config.toml
horizontal_flip = false
vocab_size = 1115
encoder_arch = "shufflenet_v2"
text_encoder_layers = 6
text_encoder_mlp_ratio = 4
residual_init = "none"
shampoo_beta = 0.95
precondition_frequency = 25
max_precond_dim = 1536
max_grad_norm = 3.0
lr_schedule = "wsd"
Rows from block 7 of the image encoder of a small contrastive image-text model, named by matrix and row number. Rows with one number belong to one channel. Each number is 128 + 32 x the weight over its row's rms, rounded and kept within 0 to 255. All counts start at 0. Numbers have three digits each.
Before each channel's rows are labels from the 100 images, of 14848, where the channel reaches its highest value: "peak on" is the class under the peak. Only what is clearly more common there than usual is listed. The data: seven-segment displays showing three digits. In brackets: how many of the 100, against the usual share in percent.
# p10: first pointwise conv (encoder.blocks.7.p1.0.weight, 320x320x1x1), inputs 0-319
# p20: second pointwise conv (encoder.blocks.7.p2.0.weight, 320x320x1x1, transposed), outputs 0-319

peak on: screen (86 vs 34)
p10.316:102126122066168101150099089123108145201075133137109152053111188121122120046104102100087105179146115159121161147165152102151173164091121081127145124154168126120120173113112126080212122100188107112116099077129095121146106138081138075100092087113115100147122111121151099120104112152126150131140109106159090143095111134109127096167123165152110099105078086145122116092163151143119060093131109111139097093108106134133124169110082118143138128130123127138112078146097134120066153072095119121145165107097116155134116107125138161118166124154063146138133123105052215065234116110086121132079118073179135172135123110143114198150121136173104153106055077118056090096116097104099067121095097131084121070127188122101146130114164178104058085139100117170146103177136118087145066088131104109110152097100112099112098083158129120140080111116101145123115127218113145127072161156173114096168080121107072117124138121097116137100158075132114151076120100124176100174099155149145105196091
p20.316:130176153116139098126131111134119129176119105095127106119130127160104128195117129177189135086142189169143164102121077122099129137136134137129105089123108135134167114081173094136135100108143176141139183116137153031129096126170136084143127093096156200111176145062144110180143126112118142164120164165157125152133230089078141153075116139107050077136089108097080151132111158127058039129194171143109148035152105127114137166138128086147134114106102116148110105144128092115153096108119095084146124094201132148132167145100112115204043114078142178133147083139192149180127108114124136071096100116123118108111065103123124122077095126154134109132196157086167139068153047142092136093139135122112074175136162104096123147095134057155123135127129121128118141130076147111107158129107164158094162121112154083137132159132135107190102127161131131128188136128117094156152138157091101192108121098161105133103185074165082079129097117121135128158139191130138104186119132067120091120151

peak on: screen (100 vs 34)
p10.265:102117078148109140114092128173139102090163129125114143111158103153117120145125195137106138057138071214136167127101057154150109147184104091236141107110189126158096123134081091093144108183110145080069131111096112071152144155129122145189078139142111101105151090120089108071150153091101170110150110126051129122159161099182145093101101145137076150150163104133120084129073143140109144152128214108125179145114132145123150152127121164092117121079145064120131114133088089156101146125146090102139113139121157121135123130099164152067164115157121091128130088135144120128115218140157101112078125114118092144118113113091149076116157089151119166130182109125108099109115138082137126144132114191096252144095137150142122115183082171126114085123115153082088156086156132145183139158125098143140122123174182134121060101113166131163162138117125169102120124069168096129095112098126112058098104147154162125129151101130125122089175111122095255136155127113117099122098130141135152144123
p20.265:089112126127127087140111119130091136135076156083104056139098164132086099183120146118114149194123125119197156127146092041106160169099096105115122000100125143135135091056189127126080041147163115127136180105130089128164084118064162117105139121104154127145143112144129100070115128120096141086101157174181154143078146119176153061116158118156076142155133069136063128106169144128146129083141136105179151081046151145119123154184144094099137146161119125086117138080142132135107094142161140090085139091105159120104092106155179083139087149112083089122134186138155147099092094109101137155103114106089139137101131097080116159119152119145118138168140100054134166088092086118157109133113123148112072138149111096100090039141166155125124130129125123099151139158137149151176102076116107137140127107103040163135138127152188168078131100097081168134150193143157086127163106105167112163143135136106093134139145100128140079118180165097090089079147158176087111114152129125131139139130

peak on: surround (99 vs 64.3)
p10.180:147155139164116134071153082132132203108125157108079141109100148110035135105120188077132142142135106105089101206076082075138115099138142084045167139094113104172211172090127083127121136136100129201156214107125153112144125122135117130110130107168128084094166169148110122166130125077120014106123132123138076166136102183091102153127152100108160156084127123108072104097135082132110118094103148094158140114106130175104102111151177170092140153133147145153099178153125104065094135119083148117237106106125134100107119141229173096117095138079107109119143134133167088124155074122130114108095141150110079090106143180102121164101111120128137133115137209087069122132129085115122097102105173137094141140113144109108184078125126079111119129136147123110145078115140154085121096098105111051160145152140111153096107087067153106100098134112101083208177179095113145173118157132181131108157127140127077111161142119126095098106141152108101134091126153121110120133126171143185122108132
p20.180:128108098097119164119133162163151129106195124151167096103142180134134117166122200039130158110155107138177140174163109147158137106132119126084158082105131080117151129124116127115157142110128109239143139165113153129152098171139129141173116116109133108119126134143088106124119091141131127121168129106144154151194101130211116142132138093071117118115135140109133147254118113158104131084116064119128082089166138121110107112094125155110083061136104210122086150118121126178155255079150092123100137047137121122116090136120152123108164162122120112122154160088161183067164149146131177159134133106151121153144147189135000164149124052108137117103177086180141151162162135092100105109106120160066106150156128127159190150137117116108152151169187117112146105115094099129148125161130165147153155127154091123124173124160149087156152154116093150094184122103089146134147124138137143133074123132149140082117119121231130107153165150128121148109141149091096102112140077173155117120158

peak on: screen (82 vs 34)
p10.78:142109117129170100137099130087134098133140141137083077135090204117088145109089133094068149144120102077118122190179117123130115135088096145111161132081096117096142148126139099113153115102139146122094115150199123081057175109136137116131118148181056121154118139167152088109096097178139102123116146186138060084046132073074071162161102126122082162133132088127110122131150154097189079122042144124124115093137087067110065119105076136135160151139107122076113121123168122081092145121099137129137058123103180173134062097167131125133160122105139142084125128112107103160120126077126089084156136139122150065126134149124151116125080175107150146089098134089162146129081165127116077151141097095154094128083130158164116174120158140122113066101134121143117106106134098122147178127191118137111113161089138091164100117108060060120147139135148112110192082125104079131079123228167166121113125132091114142132108087064122090110120103104178080166130079097166058156141099060200113173126
p20.78:095138143163096137126117134122099081158183172139162154101163093143100103136086115130108206116076127119150087113141108123171074157103145117120114098134152117113074163083174119119102138080112122151128171121099157212111082130122119105131153101161035201133135111140107139173136199128134106157101088097086178146111138183098144138225167153143132140101118112120071130089034126139081114113068126104102170140126128138147155115125125155117143183121125139123128140126147117094133129108086191141110181141064105059192063110191125090133194112160144164190086163073128127155131115104110151158119201084104132124103126147187153094149116177146135105132159147142140118067143132194127135122112155114096159180133119107143136115139110161144186092193141116156178164110168069089110121128177037142129111136179146127139144139121125178121119101160093160184156133167101137099131156130146106109130108144146148125117167190056158156166128175129100166060139131154071110137140147129171086121090

peak on: surround (100 vs 64.3)
p10.127:187111140106128130098146127152103138129109075135103153113112127148108074150111141075116165165103164110113143155118046076107102140146114084130183131136118150151099155093083115109198100115111153218131155131133175082170148133119168152139100106153127066103116113152125131136129091102081080158147100117114101160125124110107142105144110103097130110113127118169085100172099116121089097122103135157158129140085117174156095151141137047115162096085127188128095023136094155107089166066131117101165092108106192069125109171219119098111065098133125112212161106103186125091246107110134107116129139093088124144094124160167124235100108162105137161117113212087087085126084134109161122134101131107124116103105158087058151089141181100114110118152161125129172119113130174090115128122152112130156138137092089133082116141155145156113104097117129104150142193080111106092093165086131113115169101164096136134109112084124125158123134078132118096081117109139126124197093154090082127176063
p20.127:105154109158141149127085120101092206152112117133093111144105145137168129144110242131075115138145108152126127121146090154154130105121094145192100086120101114144156118169130165153102154122105108125114105166120152124204144143137101154135071150125126106141217183114100128150184102122119133149195218136160125177136078127000131121126180091112132141096132165109111167218103136134161111129152094117105111117133150146128104124145112100109105141174109167132112187069191098124149155042121143119120170111147164138127138090125127125131165139126132180108141144110068167085117192167161129141131154132148096127175174165130131115135101078168082153100116117193136161128094106142125148118118179141127120115110121125153141135107125135122113119087064142129153075083104146143079099170128110163162073124141092120124179093146154173106171187110117123090170147113120171112115131124107171122075098168124102069108088144093118121151141147062125125170103156214166109120150109144111103108161

peak on: screen (94 vs 34)
p10.220:132145115165214106157139122086201122173176096127171106110084172107167098169115143170080124093166108111169162156102125118127180143110123121136141153150231093091116195116083128106137096125161134085137099101171160157142107173091148110096112137131089119127159114124084127107156064191075146128107099083143073179120168077088181163160153117104128188181110081150136110225119184110143098107125104153118135089143117107094158218113062130158127106105091200120122103119122168114099154086111167101113076112099135179119124128115141155118154126151104198144139105077146149120098111108134108124138137143090161163175130076129155160127118130145133157082071092103129132112136115132102135178087097143172121136082120189145131183125134111145094123137106120093128101151095107159176090125136111152117067160080047057140143134182107096158133168152051093107070173141138108096101170125124128140131150166078157177121104093129104140114155101200129134115108082140183125130117164126115143182114
p20.220:134133200090203088104143094159164135139166148082125175075106166077131055182207111126134202136204170145119157091147131119114080114118084121141145089084140124120146081142100104123109102140106101116102155116160098169082121173099115170112133132199144154179146157141158087076151128128138120072114087081105150086117130126103165069111155156158106102095148113151088151094151101138126130151140180082109162144091039154174147108193084117099108166102106115090137106146167125113114133124073132084089165151127089121179055136123144100147124134106103158125146132156153097115181093144142131160145162075082131135180125141112176072118102149113111142164213120135171126177130118143103115172102091049155156125119050125145124179190087102081076142122141116146185097104187096091091081121146078127135107092118117130136128188177085155126158133084120115171117129121122103131156166118110075187170141149122126131177111159105099147185160093155093150116144086122110129153168123116124143165087

peak on: lit segment (35 vs 1.6)
p10.91:121151132118196130104123168083114116108136160137148126138106068141135097105100130131124130123159101115115141128191141102140148098136056085109150173138159124082134119116139104070199157137099153072154167135111077100165133213130119133155091127107114125121045141119149074084073105156153107126107069145158139074112114131088103141122120169155076126147099107143153116126092081109111099143143147130135130085102147168067117175091076149144101086132143149089088121133096111106122084071207170096035143118154096130170078100117132091140134129172115143148114141112137223122166137072091110119068189102107166177090128111100170159112145131173076129090157140139165142116143099160119106158120052151094120140144141107142130174155089132130145139136124126118120091122228099125091050124132117145174093123163099105111088092137138063140169096117136066153074151115143057104161169211183140152091099124099088168097107100084104178063137144111107152128138142086148099152103119145098106190115
p20.91:135121124117097070148143100140122122110130103098073142099148127103121162105119156194103110158147134138122126176147124126114132161148173097120099127168151179110168153170117170141136111133151141145175125113189099097181118079146149135107154092104144173105182133143123170155126095102152113181116160140138094117157176124180178159146075109183104127125093176096111150122093103154130102148154113140118164094142170135140155147130091153133112078096114043121137102118175120180167141135157103083126017128113162178128147102142147113101101140059159124119195120143059057120107117127209162206133070155146153115087097157096096188071109118099103099137162112161125181107122140168025121109139085162090109193132178126117142153072142117116159092113168129174171103084113111094143131096130122172202218136111149131112133160171157131165125172091151107115059207141135095165153134136085188109116109128156113162101127102175098133105166133097042160149165113170141142120140158152129121127148

peak on: screen (100 vs 34)
p10.82:146125149106147100154137065145118091125102126105177081128102138084081125099106116138096112131163178144106132129155132139133138102103214149084074178162136111112066138121078103040125077115165099122076113147096086099118144176137111106091058073197085111085160103077109156092099131075138130076130133145080134098055091111122186105092130202146092107178108094113195130091110104123090142126085112138133127052104112159191097132111105120138146124134141094156092139138103120144128204169116090166118147128124077105087107086115101151095066096123097147172214124143095141116113163128126100130122088081127069161152155162178170162227183149127127121088143141112148096113130124110174097176127103143153143087131130132158143121163081161156182140110109084094033153101105152147058183132145108094120115137146109098130089094145142093148154091138120157079133120079106113129114144109115126106095099108103142167108164076140129148078114134148082070119130065103128150169114130117091093147102
p20.82:112136138147109153089087133131145137113171113077126151104146129107105107143104163151214139084173107082071145143110134119124089086126122096095122169149078123035120091114112125142132184150090137131135061134101113161085099157148126069182201117068107159127110132067181076140105149071144120137124100155138112087155149074103130127175137122151159071127123142091184110138120130145142121153130100181097070112134115072149150124097115181103072143016102131101076064088164069085096106116092160169178096109119149100131105148113105128096121028143115159124094143114086076105134134180200144076086114180163120110115069147124109114113120104087119145148077117121104086170094171180127112129048133137100104150123137087078195139154168116100197094132138133123152170128132112175138097117157173130146128107124129157063116084135119109116083136130095103109072140114093133087217120129145169068195131133147103141109147139134077153132124120113161109101107118116147091112133145134132132127090

peak on: surround (97 vs 64.3)
p10.209:082093042165093168123127144111124132074130099111122126208132135099089167123078099104122100144076107108177110137112109177118098158128072130091086139085130152128156073068106116102070129105186163090127080162115105081118103137080137106106134156138105146118093174168173059104125152093109108124103136117103088126102135098127131148117110107090119160098146082140063141093132103091102094242092115125062107118140072121135069094133151124139107122153137134140161090130117122089160116126139072114165117080087089149155156130084103130121151148119104164156147137149179093143127092124126099093096112110130105111109079097180160131126103093121160136185225084098126128138147066093146156187200153086115093100132077118157155158125162158190140100099140105115167162074140156154095102115165128132155149165105075098121125146138137097126160128121176110126101104128081159129105136058078100156080116174076118056056170104114071092099064087134115060096093121112137083143112093111135120090102
p20.209:101181165153145130056135136102095131127144091123115166158135113104088122118094128122098083128147141066134131099134136079140088094126084109119131165177145178150082089168074170074138156081154060148140118132114158122129110115132158111105106162068120143141144098108161131110104133078152171090146105170136155141147064096140111143119172082134167082154145085120159044138112159110125076144149102106138120042133055129055107112103096120141116087158106078095124126109137060129069111101153149182136105145148130122115147108129119164105109176134182095122124064113105168093078100144129191103185125062144123154070140150092104130182080066146107102141195102088201123149131139098105099044118128119148102115082151099087168120126117148151116096141186129111174178137120096187181063097098115054136117142162115108082157113095135107181120084125152116093133126101185118201118092087061128133124119100101137115106091106113182154064149087133159122092107108136137145146099078143129087124103